From a checkpoint of a small encoder-decoder image transcriber: encoder width 256.
Rows from block 6 of the text decoder, named by matrix and row number. Each number is 128 + 24 x the weight over its row's rms, rounded and kept within 0 to 255. All counts start at 0. Numbers have three digits each. After the name is the row's rms in percent of the matrix's.
# proj: attention output (decoder.blocks.6.attn.proj.weight, 128x128), inputs 0-127
proj.9 111:165144131121117131104125086136130131122123132129120136131146132145113159127153147124184153132100096105218075132186057070128116185162148146161139104120055091156058106137099186151097170121132139105132125150141150142139106123125114123128128126141106134110133131140122121134134126134132134127122108115125127137105134137105125133120128143124136145109120147135116125114154136160125139133131
proj.10 111:093129089113116133173143161106171130140108128181152113148051107155203070112093103122115099123176124125176138078100158118132135149084128135115080162171166128094117181102104140154161084115123105112141135126117105128106134131130129120126127129114133109141138120121127125123119116121112121133121141119100128118116153153133097122116118109138108119138130102101118150144098132106128119126154
proj.11 089:179125174150158121083153091124066141099168135074102141093191156126070188099142158141089150145076114201081171134112159150136160089119162110138113125089144094116141151176118108098072136133122117128134142116124116134094125151115129141135122130114124112143117131109143138124128135122120137122123130130130133122134133118132117116136124131123128120125118129130127120127141124103125125121137
proj.12 066:077104142101143133157098157117128123141097127143142110156138121090129130173087117104087100090162117151098118170157148142110085148164117105129142112088133149106106110156145097130131161145109153172156144108150162073167126096172154159101121161129161130085145126148121150136180172134172135153158105145146114133118120131115128133135128141124117128111158129140137155116108133165123103131121
proj.13 156:146078175150157109079082117127147156077123088098109157143180091120056157148164123114155152122097125140080113193122116118171116100188151155176142079114081130141140093177132097089123138157140168121132155127129121139107115153120130151143109115130114112140124117134139119137120151125125128120133105130139122135133109118116149136124136150113135132124134134142131120119138132142134137131120
proj.14 063:126161087170089148098198114197127065119123145154105166126156140144116123096170173124166092094094134116116120103127112165110134080118103136102125120116131111142148093068126118159145110129148118141120113122141146115143124140114115082117137139132157144101134132098128181127154057123115129116130130157155109134150114113129147138110121116133133136121096126119121122104112133140118142128101
proj.15 076:129139105159116150083111101161146136106104127119126163133187103128082140134172139121202132096094135129083109172114117137131126112187156147152134098111094129157156094144131098114142131142144141144108128126174145155162093142094126140148129111167105165105132117136128120138124143139140138109137080172165113146157107119141154126122130160120121141119159120150175120112133157138136155126093
proj.16 151:131120131137172130125168171098071175179179123111158103063130143125156123104069124202086107161104111142176170083149139133085131155094128091101115176112178123124111183112132165151072149098115098129129118128132127119126131121131130118124131141122126129122128128124120134121129125133134130126130141114100141135101138152124100137121130120131123126124132136117117143133117118151126117132153
proj.17 136:155132121132100125119121095135181111086102128142117146168113118159125124115170134082171148114128105114153060175133089085189127129161148182195128061148036107152096087161081126125154117150151158126133138130135124127122119133122124122131129125127137126117130126122143135137137102124115130131116112143133126116156134110140148114127113127126128120140132115133137113131136148087125139114128
proj.18 112:124163079113106154171166170110151114148147143161159106148063139169211074099094132132129111147169142165116143098069164148156170098091131135124072141141157108107151146127100110135155087136128114138124112113134110098128130120123129104127124134128137133116119128112136143128138096132122137123128146145129128112165144126159128113138120104150113108153133102117146128138112137071121124118124
proj.19 120:141126138145168138105175153110067153138182152095136128067167166126130151084085150175061094143092092156157144126170112135084105152133134094121146137083141108129096124135105147146076168136119120148144124119133132098141139091156159129104133149117159124121138133145112144121146160126154135150129166115122129140104149140121116127137130102128133129136090146125105149113130118150133136133138
proj.20 090:132182131074112137146163084104098119124118174173149098113099149151153169109083152098082116102159099126188138077125148114116136155082141133113096144136159118131101191111098145157121103110129080111137117139125135123131118119135133121127126132118110126141125132130122132108144116124122129122137117128081146139103142141143060143103103119140090118113164110099127133149097125124116105118165
proj.21 092:154120149094129117121138115077143154106120108142124109134095132151150138119102132103114127140125129141120094166088128082210144121151160174193106091158068115117115130186102118091158117145134164105120145131109091177089130134123131144146125112127095120183116127126129073126083131117117136127120116125101139122156136116151123119125120133128113117149148110121136108138123129081140114113144
proj.22 116:139093140140160124108071138139121154131132111089135131121179114106083145164151124158165153137106095117121109178172093122104081149158126114131181093097103130163092094155155124123072172140132152120121130164151155128160122117133127141127123123126114128115136125165109111143140149135152124130138125122154124134089108122101161148123132153110151146102113164155115120109174139185141153137101
proj.23 104:098124165149133108115166125151083116144147121111087143080148133095106148123137125149088103115102169125081186086088171168098152092095111106088125177137194152117205163087178130110127102096123100129118141097112104145087132162107124131146125110142129130145117133101148137115097125119111119112125119118128127134123115129129115138124137137138126142117134137113126138133111112142117118141124
proj.24 064:120179135103103125130141082133125078070130178141095130133141159120101153120131164087081104104162142145053143149058165141158147091109133139131119122141162144117191142144125093098157080155131122136136131125131124119142148087169160157130144117118115136159122116156122108103125155122161125140119161121109140114124144118157119119153118116133125115141123116130124126147138118087127114126142
proj.25 074:170144085165117130091174153167138093087149132105117154130160147153111129096163180125159122127098119093136087152170085157098118099133096126126171075108091100158108045108113137159130136134152135109132099151139147140139124138109109077128127118130129132107120131105138159128127092135114121119107146131145131123149124121141157125126125098127151138151086140121124102119141150104127165124124
proj.26 085:134126170156125094086127096153111112091136113102093168126163134119074140125180144123134144121077162114100125147140091134124126109169115120129161134125104149126160073117149137120125152138131153160139122126124130146141138111162132127120158127132143154119146144118122113140119108129152138140110164115158104141149128092113196130136151123116189147159061159153096110099151115146156167141103
proj.27 095:129101111129156130143140191094137156176148098115153101127089128136189079109074102146107118147136138194092168112078179146164172096090138127141064153130159107099142151162135106090129113126114140129125140112124101126102129135131125140131132134127119114145116115113135110128104137132117142130130131129106151129136135153143107114120131119145106101148148113100146156155102122087114112127169
proj.28 105:179107132159168134087136153101105177133161109083154133096158125147118125109127145178149149167072081123172090167175075101138111156164154138158139086105073096164073083161082135136083164145139146122131118147146151124151125121129127110126135134127129131108136121130120134145147122132139126131128147136138126125132127127123159138118131119116162124132095137136119120124149128138130145124130
proj.29 108:114176109084083131170129090134173095115071146191131114178069124151166117134136138069151136097176143072181087109110112096147134160118124155127119137185112137127131138093119141151198101118143121126134125135144149131161124090155139126122152133142126152116144118159094117128141112131149126156129120129113121124125136129144123135120121139138117124121146111124126134141117117118130105135136
proj.30 090:156110115121150141115082148119117159154125121118167104130151118131119141163109141142170155144120090113163096150201086123111085159164110127139149087090079115150056091140125139151094181134129152130117104151160174103193125094135116107113128152124125138094129131159109135140167125141157119130150119140135143134106108135112131143113124140121116123109141140128136128116146122173114128120106
proj.31 090:083131139104139130154168140099117129103116134155139114105110138109149144112077125105032063080150112100169137096133142136061105175087109106074142160132178150113121170085129130155137111115125093133141149128112115136127130116162156152130121117126122113159141122156119098115102185114144114131124135121098135141102142133131100129122116119133122138132133125114114142131118118136140120130144
proj.32 136:152077168133146104097083115115165155091113090111116146150139097134090140155153110103167158127105117133122084185131092084194122125188153172196130071129043115144109091181116120098136143154140175124129145134131125141125122133135129146139125117129118125135128125143131108134120142130135129135122101129138125126145116113131155129122132150117136129134140127138131114126140139117138136124120
proj.33 077:094083109131122115161084183099223139142099082140130134166074076125170056141135070120157116132167135124122124137092137099178140118129144149152098118177111134127135133147125129097147110127129142105126144126115086142070118146098124123135115126119118110147114119118135100126104103124090120122119125128122131109129140131127135115133117126138108122145153112121130140140117139089126118115136
proj.34 085:122096087117137153170097197105179129154104119116151118156102115121173067160110118106132111145170128157124138115131153147116134133132125092129120144114141120092123156121127128143129155108112120140135099163135160085190142075193129132107139150097148129095136127152112120120160135145154116167133125144155133120129117103124183119127126126083148117120109118160126101101163136149144131106127
proj.35 124:163102154157140114066109093165136124083120112094099165132189117129054168145186156110178159111083106137112101174155082127137115113165139147148150081096079101161102073147125122116108149150144156120125141132141135140121113164122111122137125112145125130123126131115147144146122121131119130116113113125152120139138108125110160138114143150113147137132105135139123123111143139144134156138117
proj.36 071:079113077161109140141105178199162089163084109123122155129145087094111086187173121139191125095144129074133104119168102149095101130124085133099156113114134140160120095080162126161138128122139133145130119134140148109142126142116120113113119133134134128075132135119129152134147106138117123116134110147155119138120103128115151142098136142113133144107123139132134128120132139181115144129124
proj.37 103:092118096126113133157108173132180117155104102148131130154091095119165070148131096117151112118163165145058165108052196160148156084096125132105089154160180154096190154118162087098165078123117118115116133117125105133104133155107118130131134118126132118131115122115137123126112110133109132123123118141136128121130122127130132124124129145135123124136143116126142130134131131116126132124128
proj.38 082:115128116117130133144118141122125109109098150114134124109164131109115146134125146106098086096149108100131082176199112136081076165150112120127201091092113141142081089149132129148107169151124152141124098155149168111195135100149126111108124147109141133101134134152120148131171130138152136142150152146143115143105124130121150137117121103103147148126085128151105132107159125176135142130119
proj.39 109:138093146138152117100060116146133139128120113083110141122172107098065146176169121132164168127113139142037127194124122136147118090169136133151153092099113134151143080179163094082103164161138173123110116140146142121134143121109116135123130141119116129130118131149131130124136134141137134125138128142143127137117120115124141136139137141111142141118120144162130114111175128155141155121104
proj.40 127:099091135131144120137126173118141136129125101116133138104133118107135116142112110137090083114133106069188088123196082116069068189136094120100181127119115147143077105080135168167127159119125134129140127150134143125155124117161137128119118131132126131116138130151108115135122150135148124134135148106106130155082127143109120161100131115137134150112112157115103142124115114186130127149138
proj.41 108:122150132156108118103125101193097081125136144104080156116169139097070146143184148127146138112105146121033140164124123184103119080144106121101171110103147154140178081114159113103125132152142136149117134109124118145124134162115119137139134098132126135133119130107150109135109106127131138120121144120160118137137108094124170134131149133121161143145111145138131113110147116143134150145092
proj.42 121:130152126134151144123177133126051146153167159115142111066163163120126158108095158182081101140102118131149170088146144151064120149095125080081140173104188131123125174098134138155080141111125083125128107141133138129148132117125136118124132131127130132131128130135113140122133142128146126129148146127107128136083136152114090141123125105130126143106112134118105143130123111170126118137150
proj.43 117:132086153154182113092098152129087170143165109065121135082187115092079141138130109194122136132079104124117135150164115134099092143135119115124158112094127135144100102143139135118069159139123140108127137135121107151093125155104114136142116113112110098145115129116141107132105145123107136115126158122150130120102125124106158126130140129117154150136095149150112123105185128167142164119113
proj.44 071:178162136124122139114167097103115135090150140126132111130119147171140145089114159113096153146117134155100147123060161128185180071113155155161086123153131115115182153144086099104160072137141106129136131118116118130109126133122138128138129128124138123149121121105133146119140127118107118120121123144112145110161141122169106106136123118151111108143156098109144122163112119052106103115153
proj.45 069:162145111205123121082147127165122117119176129090102178106173122146100105088192141184185146166075141127119157098120113151119150081098127112104123161133160109152155122096133142140100124119144107120139115125123107131082129161086118097132117130125134122124125125098140160125125080132100124118105150126144119109152132123122154125140134106120147121151091126132119123129130135103125146121128
proj.46 092:167152169120150121104181100102045157160171135125141090096116164136140167080077139164082154159094134150151140116117125112151151125126140137153104149142113114109136146137104143121129122117128132127120145094098081146072134147107121134145124118132124126161116139095154122125092112114096134115101129125121144119175138111148118104154127124155121114157155120119147108137120131064123112113106
proj.47 114:192130148170136124060143096143107139083165120088098172109185131149072161108182163143177151155052125159126126130145094126151160087152147135151118106098091081144128104149119144123095155135140137141133121120142134122136122115131127114122130139127140142107132139123130155127150102135132136133127129137161116128154126102120162128144137126113153134120095144148118103103154125133133138123095
proj.48 119:097159132117079120135131084164160066077083143171102145182116133119108140140158148043132113083152161098105094151128107137140121093161100150129165106139102151131154076102138113138197107143140147155140140107122135123143135128151142131117132125137158142112146132119138143135140128124136126143119117135158102142178114098134171120128137129113145125148119114140138117116106132115137146137114
proj.49 078:097127121100124128197109166086147113157143143116136098137086150114179087116098087123061102150191160133107158116136167165097130128101102088096161166120182158101138149112152123139124135114098116131131100140117141106162151109145141129120132139109131118113120118141111108118129170137149129147151156113103135113108134163125094128148130108120121117120110116124127148150126103146116096133174
proj.50 117:060105143119140116156151165106108140171123113139124119086103125089159117137078094146060067109145150110130166083114169136083113152100113109086125185151189173091152180097159144122141117100104106119124134121107093142088139141122127133131130122124122118157119131111130105109094125124102135124119119107105136138103131134126107137119130130140124147134152137111120134128116124148135121133135
proj.51 106:137098116138156129123120176086157167151137100118147124131104112139166085099110099150131121150127121171096130155103129118176153109134161144164090120127103100120126112173103116095129140147135148094109127126122092154065134173073107121143123116132107111167109116098156127120089124131092130103098131123114145110162152142141119099138126122147115104170137111119146122151117146054136141102146
proj.52 066:127120186134161097109160139100070165184155079137142110105106127122140132104087097181097145154083142110185135098145080096126141159142127115122112175140102125121135120100131176137127169115132133167132146081113110128090141142131128130116139125144153150127142136081143145132125069124106139136105149125146119132153124091135157121130133117144152128146121146128135118106110120113127131130083
proj.53 089:128181104104091141152134092146138078094107186158131126158123155150136138126134163076121121108167131139105100152137126147137124109146118141136153101105120123126126090136105107151163126159130140167140111123152178090212132082183147119100151144126167154089145132140115172136189132131181137152147150137134115133146137133139125126133127107124129115137105113131125137126110123122128123139129
proj.54 050:108127063175110121155099198109196133134155123102138180129116089137161039095178077178156110167150148123102162113109147151131144089105130120115122158151172138142174139118144143119101116116124118104117088152135126124135142111095112094125149144115127128132121110121120134120126095139112130126132158128112141114118143144127138111146119107121127123146124122134136132140155128132124122109142
proj.55 097:149126119133110123133077108132186113102132144107107159164118123146126102126184109103166167159146141175053130174062155135196159072140159139167107110143118106116160107181116079081147105158135144123129114143133127110126144108125136133118139143118135122142123124149117138122136152138140125142117132116142127108136145118136146096170133141122120122143132117150128126132149140080140128113138
proj.56 089:141132144154132128105134111133119122112147126112107150116156123128099139111152125130117134136112124192099187113090155134153171084111173120143094155124153098121162165157113125094088115120123114109137143107112086118031125178091123134137112144123125100167118120097158158110113124130083134114092122123116147121158148128143105108142122114142123110152143113112146123146103141067116128110158
proj.57 093:158161109157118126100168130145101111124157126109107151128148134140117108103157152147167141152099174148050159121078164170153171035112123140139115139145161134115205128127140107108153088128134131142132114115119101135099128157092127111144114115128139135124124132079142149130128097133105130115116122148143119116175135115149134116149135113139136133158139112119146116139120127075116126123120
proj.58 083:087101105132125108146097180132179123154112092147129144148083093114163059142132087143149116123150130075183124094159095129074096171105086099072141164152139154125109112055139170165137144104127111123123124140119114141113130134118105107125130121129122130131118131112128117129102078120096126109111171108129134129117123131124141140120135105148136138134105141117108125123119124143126136132107
proj.59 138:124122124128106120128107106150176108100101121144113148156124112138115120143169125107183138115129112064196054139176062086119097180153110147131163097137064125160081090096117172168141147129139141133134125143141152123162121108151126111113134127132134143102140133142113131138148101128141126138125140123148110132121121118117166141112126125112146141118094144138111124109138136156138152138111
proj.60 082:140136124134107108147095099170111101162123159104107130127116130101108116153180104140171175150138174094083151106140145171086126094119094092084163145124168174122157131099173137139115142122128114149120101127114156156192134121133111132129144120115123149097126138108137100127145114124142117125153153144148112132104096109104155149109135126105145156110118130154121116107175108192130141134112
proj.61 128:101197110109069136159149081178133047114111199167104133151108169133135139110144144084101120095177151121103150090114154176093141107088091101081143152130174146117168127079139120153152097120121095138133116113127125110132143112122129114108143142124149134119124137116133154113141116127118140126120152133136121129138142117138123111139123107135120124140106124124131130121123130101127135118127
proj.62 087:138121097168156130128141203106106175178196104097167123101136125139161075102104110225144123192098135106188141094168103130101120141124102103109132162128140133140126131092138172159099153106120120145143103133137139106154120112130133106117119141133143135097134129124110145134151114137140128131140138110121133112120138150130139120143128121140126134126156142129138146137122128147115106137136
proj.63 122:123165110130129129136154141132084133172156138121134124096126145133155123105116133169115129140124141133124191059098174159084149125066126098073095200133220138110168187085154138132111108099111076119123114123131124124122129138107126116126137127129122126127118122129114137114121124137129135120132132113106133125093136159120091128130129130145112135113134134104127155136117110149111107146146
proj.64 090:113117171129151140124102105143078127143131136097106113097173143073077178155119127122075124115123141158055181142129182165089111109120129092101152156098182167110158164146174113093086143116099122129113147112106122136117139139117134168142114117124122108146123133147141114121117169119124133120142104127137129124107116126107116135150135154120139145098133141137120122118151110166122107128118
proj.65 083:121174133092083133138164080141144080078081143190118126163099151133134148123128169058116108080154148081163087124125099109137133131139110147129132119161095133125135108085132138143196105127139135161144133132124138128177128097190149136127142119128138155107151133138111101136120120126151120146122142125130109163128131108124148149110130101130137153121105134120096122114101118145134123138120
proj.66 081:175124152151145109075116074125123144056141143106108158105200128137054172119175149145152142128077076117153095154152091094146110145147150151145144092109101112174099116155113135127085146149140136093135125159145138130123126124111133128119133140115112118135129117167111137123146124133138131128119140128136118121106138122113149129121122122098154130119082143142105116115167137143139153124141
proj.67 072:149128097118162156150125172071114183135136133121185092120126129146168110131060134151109129157135106183122133112122183141143129113102125147133085102110169124117107166169098110144133106147109115117127133139132144119155134106142136157130135154106120115135141123157119109119133188119140133134155132122084162124105137164153066122119112135137096105116141110107142134168139117139112108129171
proj.68 094:148136131169145119070180138159084124109168123104109174084193127135080154099162170178143113124075119129132167074129136168077141117086126099078122161105185111137143156080138141151080124099135088125128123110129124125118126145096119107135135129138138136112129134107141163135133091126123130108119128142124130134123122139123112142111124118139129134125108129108122123127120136147118138129123
proj.69 066:073157051164105156143127179152146109159114127172134135135137097095152070113117107161146071098121121129106146110132130150100093137138106126097126153127139172123155101099133117131131129139115132113110134107108095142086129116074120122115125129116128104138121131115127116103138104122086135122126170135173119115117111132114159123121142151143136147160112132132151147099175123161143181125085
proj.70 076:125106147155138111132116142114130160161146086112132135120117102130142098125137088168150151183115180124125173076089156123140168103102130112112099192181164147116192180101158158121131111086116105114120132129100089156066133161105120142143110118131100117164119127116137102112072125133097124118124126106109133126121134138124114130136138111145120143117139127115122132151104127122123109134151
proj.71 113:117070151145185125120112177090113204182165091101160103108110112126157098111072076183099131164115136183106162136100147118155142116138149122151094154137135128107142138160120120099126135137119141120122146115108091140080129161109123142143113110139136102157119120103146117135087161121099116113111137125124135119148139131132131106143140126155119115155139120128146131147120136092129131115130
proj.72 096:110183107076089128184140095147115082165091188177127088152080157110169125128102132102103131108191160112130140087112163144109131134093097112089129174157168163097153159090136138149173105117113109158148120113111112102141132109147148124114128126120165130101132134122119122125142120128121133148126153135124122119127153136130106127137127095150128135129128122111127146141114110115112109135120
proj.73 091:101126136128150131132119135120100145128147132112131123108153127103107143136112120151094115130130168179040201127057205155143161063118141112117104156127200151117209175160168081089117098130116113126120126124126129130126129122114142142130119128123120120140119125138120136117142161124137128130155136131126118128112127143123105131142132135123123134106129129132132143131130117153125120132143
proj.74 115:170136113106108139132119093128160123123112153148144109160101141172148134124136147101174171145145094087197055146175077097134112174139123152151142080130061097152052095133096143156137146128142139116124109163155161135189115106137116110130134130139117149103133130153110115150139134137159124133141111130112131129110129135129112131124117136131111119108135125130126123133135132123124124129133
proj.75 101:122096145147156126106136173117121151133143076118127128122133112112120118132108113144112102125103155172061154157072160129190146065159151148176096128140120139103180134171134091076145109139130162127132168093096088147066130144122137161144124109132127110160128119112146099122098133112100127125118111132140128125156121102141149112145126140133138121151153127124152116118120132097131131123105
proj.76 094:053109094133146144167111204136127114154141137114141127115144123090137099148101104154074071106169143137079171131142173183065090128115093087083164156103197170119142128115172108124110135124100125143131115118123132092138136117136144136120119141117145120121124128136130149115137175132141131131144145125133135124120124152124117129148133121140125128137132135129141146134127127151121121131118
proj.77 075:132162117091105133131161100101140120095103150178129124144094145153153148115111170075101109103151113148141110128087140106165152139107155162139069110147111109097125150141087119116177088141132117121119146114125097148105129128138117141135145119123116129169119121129151102102087123122114135120100114136101144135171134092165120102125100140152103094162158097128152089141124146057138131098117
proj.78 091:099161098112075127181135125119190081105107150180125145160058125145177086111140105091124104126185132078197099092122103101140139165103119151123128147177119127127126142083106169157166101106133114122124119125128115129120131117117121111130141131138129145133130123128123120116112088129118121128099136111103138119154148115147131115140111104135138108151134121117132107141113139081132116121128
proj.79 095:143186115095105155160165087109091122141148192162149086117099170147169142104079141130086134165148150164122166099076166132146173110111144105119098163137160126109177169129120111134143098129116089138132103141134164109179131102162141125116133141129126144127137127148110150126153157132162110135157122141124113131114128125132110119124124127104101125099141117138127149129106127129124098136153
proj.80 071:137061175152181136074098131105132182081121078120125149140180097098060155155129120136120116118084103143117169133134143116113094166157162102108127147113132159093130177136122119107104153129123106121114167118104120145105130131148132173129125111113118106154129117152121098112130141122129128157137113126126130136099101125097127154114129169118116120114142132142118133098150111165140129144098
proj.81 111:163124125106109134129102099125174124098097127142138119169113129157129141146145139085170169128142092110180052163157074081171119153165140171181131061132034098153071084156088133140150140144141158124130138146138150117155116112151127131120130131130131127110133129144124126143151126126129124135131106134129128127133123120128132128119125137120122117117134126131135116130133138118122128126123
proj.82 078:160093140139174121086098151104094206175137084093153120109143107129130115140122108187179170149073088137184131094166106110104115172125155123138112143111114101126079150128103151148077163112136121104121132137136113146096125153096102114131131119135128111129128122101131125148112098133087135122121117130124135132089143158100096135116141130129126136121125136108114138124137119156125139113142
proj.83 080:086163116083098137177125110148135074120078162176137097160104140116145151137104145064075103069193084094189082136171104120088089198104111123106171110120123127143068117107113126170138118136129119124140134139131144113139122149150127121120115108130140121117129129118132150143136129128118125133120137130121132137117123132130108131118119120128116114124114124128123131133119138129123131126130
proj.84 088:169090133122160131122068144095135195188145095095170091144116118155149104152111088173194206189111115159120120158126111101168141138146150142164093115107093094146097108185123115101107162147125156102127124151146148142129125136110111129130134123139111119126126117135117122140130148139126128128141105129128131106125119152125130128126139150124132105122138131130156132147139145123119139126137
proj.85 087:154158105100078138160110093115188105134118142163138109177051133168171096122137103096188173161161120116177105120123098083189164127141138150170109107154083098150128131143114152131130126111141136129119121137134134115150131088122120134131130151141123144130129129151120119132147117124132115125126104135131140101159135124143145105142115139123110115123175110139151123145137146085119101110138
proj.86 088:156112158125146125103076110123115147118136131089132124122150133127094149136143120130135155130107089144106109182157091120136107120171144129153171091082089108170103082176133113115073169163136159131139139146147152124162122118153142143131127115129126117139144107163113117140136185126150117124128149123158110130106131116101171126124134118089174132129068155142105126101161128161142166134125
proj.87 079:117086192127164101100114126108112156123128088122107127126132114111104139127104102129087115108089132097164089152155063079140096161179112146157142130140068134130117078122129158129160162141127171169158170109102119131098128112181152184124105122138118123143142134134125095126113169116135112136108146107134123144138136106125145142133140110143149145139122161128107121106112118138137134128102
proj.88 139:082124130100102130160104118130177098098066118169101129173113106108131130155134122052103101071191149109070123152079175140138120111125123148128133114162138179100161133130144076088195082133123129120104147115123106144104126154111125144147121111127106120152107122125142108118100129124114133121133103127116136130130118122136117132127121144138107127124160117124142122137115130109129115133123
proj.89 087:169173141092119143139178078105072142160147178130119094087106166151160151091097146140089145155125146155126161091065186111156176127100158134140072155168156128111161196147101137117131090113119096120123117124122121135124136103127137130133146131108130115146118129144128119110128135119131136140147129126099138109108145140136095118149123129123124129112128113123118136135145104120118111125157
proj.90 076:186134141177111130072133096149150121089149099102096176145169121166085135109200150126204167145064138133132106135108083102183159096160151161180111114144067096147157097141101133115133130133143145128127132129151136127113109114114122111135132138135129145124128129130122153130147085129121124123120112133143125115149138114129150124144131132144131139124127144123128119130133136114119118126114
proj.91 124:175083167162182113069115119116097184102168105074125149087193120132068169122147135171141149154060093132160116155172093102125106154150154124149146106105096108146083124163111147125064166132132134103129132152135126144120123134115122133141121120122108111138123127147126111136117150128133129125133122120125129121107125133114130136131130143117140138116118138139111120122154130149137134127130
proj.92 110:119095155116132107121064111149161113105103113113112127163142119106087148165150116088141144100138118112125082192166087109134088156179114130150179081110062131151095062155139124122125162146121178137137136140143153121167127101169135138116141126127125130110137127150114112141141148128152133150131138125157118127123115115117177126131135142112149121129098143153121125109153134142141150130103
proj.93 091:141142141102147162152170123100080148172159161136153070110102178154188151087057137137056131143134079171174140122156128127105137173109170096147110132090114077099063151159079117130080159126120107123131123128127140125119129128129127116122127144126127124143136131130128142143126149131133123128130126134121137129127148129130105104132129135126112118129138132137134132124131132105140124113144
proj.94 130:106138129097079124154066072152184079091066156160101139197105122120113134167168116041152148092181139124081095171109131127154123113156129149143148090133102143127140090144126095113180110155132143140130133132131143127152136118146143144116132129128128132125137123151119116127133157132145127139123126129154108136139122113119156122130137133109147134129111125143126126117135132129136143134122
proj.95 058:122195072085069152187173102164097072151113198174147102127086167146176135127117165114134126123189110131160128104137158141101123168085119115084108139126170123115094162119125136147133116121114110133143128126102125125154125137148134136131120114130145130102136128128132117140120157125146114123134153124122128125116138158131082120125121114151121131109108119110121149147118124129115115143129
proj.96 124:143117147127098118108076075164174086077093118121085166174149115125067151161201134070183165107125131121099097175132103113160120122161136145149151083127067129142119085151136117104131133146129154126125144133122136157131122126135122142134129117131107128130128139140128096134121125118130130125114122138163121126149113099121162129129132141118151130124108136147129101116158137116137155121103
proj.97 109:073140133114122122159135137129121107146125145142123131111106130097146118126115100124075089104165163122084189093098189173077124116090104091069140188136221170101189170087168119127143107108113097131122130105114114121113141122121137140123134131122133121141117129127131133102125145119127126131137132121106133136095125133128096133136125134134109126127142128125127140126119110144131118133134
proj.98 080:118142097128094151158164137128177098093098141169147138156097132152161113126122146080123109123163114104213074125141079097149138139140127146149133093148077092142099097104088129167182103131153122147144123131137153095156116104171143099109115155134155148111157133137111170133160119128146104143134114125122122142165132124142129123128111114117116119113127121121124131128079149105128120135135
proj.99 105:181112148125146128106138125087129163110145101116131113135126125158134141118113144118142155157105128183097136152076171110215163091136163169190072095143117106098128157207105094083145099145125147099121144130122112142109122128127124137143129127121114117154120130134140113137119139119124129130142107124106143111143140143139092125141127142145109108118161106116137129158121116090119096131151
proj.100 091:105050150157180105114060176102159187125129064086123161133158067103103093163146080154150130147111145131079146165116151121132114125152138118141139130142135158117143131159157119083112148126120150120125134135107093160069133152094117137133108130113119098156117134112134110125100136128103129125129137123135139124130135122123144129146138119129148158138149134147129116133149128132141133116117
proj.101 071:147159110135107129120130102174095118150110137137133124141158130125112136152163158150197177136112127077192082113192067123105110154145097127112153118123084125154089082084126161178128159116139130158129125113133142110152122151119110119122114133140144146074139136112149151146155091137125129125135132129166115125151107126112172144118151132127144132125129135157133123117135133152127138144089
proj.102 096:162146099128140154130190170093086153176154126141168098107106142154186106091073154170114115162120094164170158081130157135114146139089146112124072149121161094106094178125094137148100127107130099121114111122128120109122126140109115103125137142122134138114124132094129150136138082138116137121137126143107149132131134143133085133116117117155108108127151113101131135145099118105103106126136
proj.103 094:126121122118154140135171198075093169167156082162184085124095123140186102125037123173123088149103151137157143096121133127128137121142113123136081157131138125090150147107128139138156135118119128162122112103127125112156140076149138129127134148133141161121140143119120135121136118129145130135152122128107135138145126139148104141127133109168108138123165120108129129136096117142115084137103
proj.104 161:113083149120171113138125177077113176164135094112148110101116117106157117128080096159086107133121102100194111115192105106075078203126116116119154144117116138120056138117130175149099168109113132113126138141120120146122125133138125139138121117129110114133130125143120095129099152126127126124131123103100140139090125150108097147115132136134123138117133147115113136124125116166136125140135
proj.105 081:126077183151159114109128125139101145160144097086089134098141119110108135135152116139127127135102131114155129104185110130091105154115106115100134159109158125109082142093149164155109169122115130131140151127138167120153119130178126149140129120131118129093139126151134127137131152131169123141167125116118110143081105145090118182107141139119137136102098144130086144108120089209130112167122
proj.106 117:144141105123093118135089106139199106086083110151131149192108092158125101144190128080213165115145119082158071141132087099156126149144130168150129096155080129149104109118112136135159120128144140132130105151144141117164131095125119103119146143122128151091139133142107118133157077143134126135117129134144125116132135119129160129128120144116138121137124122141124116128153134122134143120118
proj.107 116:122186116116060128136127040184141056084095197159092147143138149124085173137188149073156136089146143105099102157117117126153131100148125154139159090135100131161148095133139107124150104145141136120122120148132156141149121142115123122129124129138124141128136132138125141132142125124130114118129111138153109132138114101128149125129119139098139139108121132154127111116141145132138143125119
proj.108 108:149169128115144136123177110130047139163153166129161091073137165132133171107075158168100130140114101115212131086178105118077121180093125109101137152109143110150083156100114173177081146110127099117138117135125136123138118134127133118134124121133126131131131126133121131128125140126136127124130125121098136142101134149130088135119120119122112121118134126113121144132108127146117118135152
proj.109 098:117131123148112124113156129164139086075105129124108180115161126119085141150176158105137100081112100067165085132176081120108090153134097144115167094115107127167092093091140144163131135135143140144145142129143159099167131091180144136106151139127140143094149130162114138120154126124165123143138122128141115146113110113119155153106125135105145138116110147136106123106129129176137137141118
proj.110 106:122074132132176130133085189090120182202151080100152104110116100101151094141077064180122126159124129176090179121115175140132126122117139107127098152112159144106130164161147119097082145120098133109122142123114111145089122148106116147142115124121100102151115124116135094127110135125103137115133122127121144118107122144123100135134130138138115127130156126114144141130134119134114120119133
proj.111 102:108107123095123132171123166098166140164098096169155080164034110136193085142075092101123131125182133125162123094100155106156138145101117151144083133168125130097116159127124130125174090112120135132138147112108102129107126133146129143140121124131141125131137132115133108135110135121115119128114097129111138121151132134144114117117123137146106115148175104108149134150096138085124111123137
proj.112 106:094189105111081145152147092179110065138106177163111124122128149115120144146144151111138112092153158102100157089118155174073127112098093101058147164125198157129171148064172126148139112112129092145125111126138153123163140112136130119121145123133149148110130134132111147120144119129145127132140135133135117136112121130124117143125129125126135143110115132125117135119126111170125125139116
proj.113 080:108131165106113130129133086152121095098091139148112127142130148108097175157130143075098132086134132062158078136168083121097090164144078132108178104120091146135104077078145125158177135130140141151124136122122155138172121094172132148127137124146130162114136148148118117128126147116158118131139107136137120151127103093135140142121119152136121137103145147137128109109135121156134121132078
proj.114 095:139103107099145132145092142084176178101101112156168105173112100153161117143109121113154138142148147105135082165119126092177125139157136166176110095170072144113111119153108109113182116136130144106092111142127118153132131119090112116133118137126098129148116126147122090125113139133127129127126097140121141115154120111156141108127120167133110107143182102156163098140154144088148139104110